From a checkpoint of a small image classifier: soap at rate 0.0021.
Rows from block 3 of a small image classifier, named by matrix and row number. Rows with one number belong to one neuron. Each number is 128 + 24 x the weight over its row's rms, rounded and kept within 0 to 255. All counts start at 0. Numbers have three digits each.
After each neuron's rows are labels from the 100 images, of 14848, where the neuron reaches its largest size: "lies over" is the class under the peak. Only what is clearly more common there than usual is listed. The data: drawings of small networks of dots and links.
# gate: MLP gate (model.blocks.3.mlp.gate.weight, 512x192), inputs 0-47
# fc1: MLP up (model.blocks.3.mlp.fc1.weight, 512x192), inputs 0-47
# fc2: MLP down (model.blocks.3.mlp.fc2.weight, 192x512, transposed), outputs 0-47

gate.426:149148121110154131128130122131166156136108100137166117108090100100103081142139111130109135119117091064143125095119138156137126153094128119115167
fc1.426:138094145129126132126119119152167103129140129139108138120098132125112127141115150175133128167120106125127140129093104115124131125121174111117143
fc2.426:166146152150109092176129124124132148142136120096134134142062105141117133134118118122132130164119162130122101116156133127163135132146069118144142
lies over: dot

gate.337:120127110154149137141140094146148140155136128124147105156128155142105092163129060088176109084118127125161122119101121060087156152081097168143122
fc1.337:137141132144166098113121132182126141164163132139148085147127130137135082113130094123130153117108087138120100123100105077117150133069138146144126
fc2.337:134130126099165112181133174072136098111148147111156107118151112152133135136174127137138139070129145131092140168072121138151139145104139144119117
lies over: dot

gate.425:114143088126144069124143122131186150145124149194152126123148128126144175141139104093102140128136117127141165153171106103119126137067134187083140
fc1.425:134165124153157100091164145105151110141121132131092128104132084125111133198113097166125158127109095149072143157150135108091118139131168113133123
fc2.425:111165091117123145157135087096148131131117135152129145107153130137139134132159131144159096095121135111116117123133078130084152136111194141132138
lies over: dot

gate.494:107117125166132115139115100163144165134107123150112145131102138135119112119182122130154099129115164102146111129140108112115103142173178095129154
fc1.494:108117168162086099113097128176125154150088159168144144129107118135118124117129127113120116160111114126117127107078115115121105113143138116110122
fc2.494:144099141102151125093112165087146111144115114117097155108138141139151140149114109135082120126172109068139123190176117130115121102116144168129097
lies over: dot

gate.401:169147101137167159148092117116159100179107151156099104126106115132152121140142157146097151150148176115145146097148136116101123110137134098105129
fc1.401:145161117129145132147109153145171115164136149166171090146083080135165110103131126117118162120126163129171152157131163158113092124112130090097103
fc2.401:102092142139127143131063130121171140115077148145117151100126121115110117136127131127081154154105094115173155160095098133112131079145150114133156
lies over: dot

gate.37:118103115058139101133120141171117182138081077162112129104110140104169098144171138110175165122099158146119149117116131104096163121113158143156126
fc1.37:112154086101156136120152143140131145142074098107133122155141112115143136163089128128162102152163083152114116143152103108094155148127118117125119
fc2.37:077100116090100105159145164120125108094136099128122099086131147113096133124086127086105132155113097123116184158166100153111167154116148125165135
lies over: link

gate.46:134150108082146130144101152049064108176131141145118086111141146117146129090138154121132121078116109140148168111117104110108140124113146158122131
fc1.46:115099112146152154118147111174146153125121133135098152128124152115118117136122114137133126144145141122097089115149156141128118162130138113163119
fc2.46:117156115102121169142160143131089136123097119089139122119110144104169092163100130130138101137145119098156103165121134042137116135095135146141129
lies over: dot

gate.345:103139118137115133115137093139166099144130141130094152102173127159129084130129173143168147129107089081102177125115138201141153099126133149085085
fc1.345:107108131105149135173129138165123129087151146161098138071157147097112119124113124110148109160116175101130091158123105144101136161160109147134158
fc2.345:111105119113109127136141139143138148133149173106181150185143154092118099156151162146184124125179144127092107110137119159151139130094106133093098
lies over: dot

gate.222:112159157132156138135101098162129173107136107144098106144110118114158119152195098131141148124090133097137125149134168111152157128131097113105130
fc1.222:118148099134132128144134151161142117133150166112165102158161113126138106141149125126122118141141142119121112141126120119184114125120081174165163
fc2.222:130139096145163127148091115208121100174120119140098134145126105142146097138144166166133178126109114153132120104139121151126085138087095153138121
lies over: dot

gate.391:144113115118127121143109148165109107086119192131167153099148100112130133104155140137106102105161151117145132127134122203132125133145114168125107
fc1.391:117111163093094142132079121101152148170127176112138066148121197112108099113186086150134149153177117106112130164093097142169151136098100129124079
fc2.391:140115130172156119138160097110084099157085083100110096121185143118141091151151085154130137131142161123128144120086081116144126186148113105107145
lies over: dot

gate.119:122161097105135174133131126150165141179126139142113114123105071137133121068124136126123156145105160145137136126145140133156126150122132151172110
fc1.119:128128134112114139118127116161106107146106150158157109105138127100139147104105092164128178173072146071138142142134105100129061130132123115119139
fc2.119:173103140170133113126116156086135134103092110142156107109166121156140125087108111134092137114150098164164121112106141106138130180104121115114132
lies over: dot

gate.10:099136161107176143114108112104081131166145136109115111130146075100133156151131099182171103139138120105152081143113169142088130081154150119141147
fc1.10:103145188161145128111162164156154134098095116101143078149118081123150145165148082127110136098126135127103126127100094119104134156099125113174113
fc2.10:180115136153159150144114105121117110129117094146135121149144127164139089141134159091119192152120110124101118133098151147166153151108112154090144
lies over: dot

gate.150:134152114156124152194164097128096147087124151112172126136102104109123127169133137158149095101146133116111146116145114158178119102115153148147101
fc1.150:120135117108109125122103122153142108145144131107136131103164135102124168116108088160146142165052142103152130152121095109138128153140146093102164
fc2.150:146102115143150148152091143138133113115122116125152123160116101100104113114157089118091124138130091103128169103120127104117167180135150128155108
lies over: dot

gate.30:126141113142140107101136171142136139072106153087125134123101174146177128153155179143127092131126150144121146153116095140142117114106166132116130
fc1.30:141108176125123156113117080142125134168142118127173143167142097115059115129071095113109150127155156102108094179115109132106153129135113125141130
fc2.30:127152082123098138124103115120135119146102123158098102104086161119120125143105142160150156133110163096139118132096124104117109179113150159156070
lies over: dot

gate.105:126086147149153105120126148128094138127141111150149146113066142130089124153133113203095149092118152146101143121159131127117127113166123148108130
fc1.105:132146141117093139112125120129130124125149156125064051162165140127121141151108173120138147104176119147145146129107138136106124127095123058090102
fc2.105:114083144158114162160118111128119152090163168114119139149127084098143123128139143127164148139105133123109127129129128141119110147096149123105149
lies over: dot

gate.363:131143097138105117163145076129167102175103109158100119117157126154155133145157125128070167088084132124146176123110138122130105134130156133112085
fc1.363:135130131130160152107136114138099166144095113113188135145137144114128116088106148122118136162103124160106138102169127217145143141131148104119131
fc2.363:143152099151145133134133159148120113125154167156147131110147115117103095137157109190153177147106097142142121132133100121108087194141143131133142
lies over: link

gate.342:119107088117108101183128139126141163153133079174101122155127120138050119130108134140125154109132138116070136098103113204107108174161143096128103
fc1.342:101113115167116112159128132111102104138102155136120163176154128115125103101129098102091137098066100140178141138152121124149119139127094153160159
fc2.342:123161108176123132120120105145087107133121137163133083136096126115131079102136126154137127145130104136113149172110158114107121074101112090121111
lies over: dot

gate.509:118074121120093135127075170146143112169063116158158108139126116142116107120108121153135122159085117189146139151097137131119138121160117093144094
fc1.509:083130108137122152123157100081084155104144118113106114122131149132111129129128139149119117126074096144134095146143121131164161118156096121112162
fc2.509:135161163160115204127123117130120145124161136099142073134100130139144154101115158123099139121172142145128109140101121095129110130083100128124129
lies over: dot

gate.285:118149098097112143157116175148166155131154150145173133093141102135166137108121151113126157131111131118157142118103120139097153193134122081125128
fc1.285:143096102152139134098137072137133074112134094117151101158104132148138106145113145131109103124128141126148138161182124144143094102144112205105171
fc2.285:127111095117136105127100076153154140112098144128130141135121136169150133121124094140085135113152144124180150123140114149148094145089128082091144
lies over: dot

gate.277:118109092117135139132119110149102119140067119170121118138134123120135130117164103137135147092142160055131094113149132141150129115083164133146112
fc1.277:132131145104132113145103118135118127126102105125113151087116122116144138135133180114127151161136142095146155121150131137100155121120097115151142
fc2.277:102164128131116135108118133134111107108168091170118123109101101069096125145174125083134104189128133120125153111138125097110164141157186094118130
lies over: dot

gate.85:149146158134130142142143136130148106110127110114118162143181151112143170075095118104138167136088076109102100128138145152140141119165124114160100
fc1.85:106116120123176090115128128105138119106118110172147111094130122117096100153097115165129163108167094133147222115102137117147136101090166117108122
fc2.85:140098121110129105103110107142144151117173133098128129102122139105090143149085115125171135174126119133110135138124144149097129098136153129107156
lies over: dot

gate.201:110134092127144116147167125120118161101137092123136127165131145164166159122191138112131069127143100167141131116161166108175130156084151139139108
fc1.201:140159147144070136129137166140112131163138134131136099113132157114131117131119161122096179126091153152147163138117150103106144159139154128098138
fc2.201:129128124156088133134138121135132088143161128122146137137123142136120133133190060170104110134135178113177149130081145151081123130109102142148097
lies over: dot

gate.140:138182152101157106144083119154071146159140124088125155097130131139136157143153150112107144124132092100124137125139159144120141128114118135111116
fc1.140:160120159138057142107121145151132135121107130104119074154155132120113113107124132107161100125173152169121152123089126134098134079155152110134132
fc2.140:122129132180134125096188176143097144159098124130096125090129113127128117124172155084135092109129131095129121129102083123132121146158152149127139
lies over: dot

gate.163:112129160147139128108134163124116118092117126154182104170124087119087122151120110118142082131138150159147102124179126093124113135143126128076160
fc1.163:200107092114113122137116095084143128113080117093110115141137131101083142092109159106137156125104167094129142108096156151144131080139175132126104
fc2.163:122135144158100179163121119181166114123153144148129111138158159109109150157097149094068098110104166144174114143126130133102147102128102085134097
lies over: dot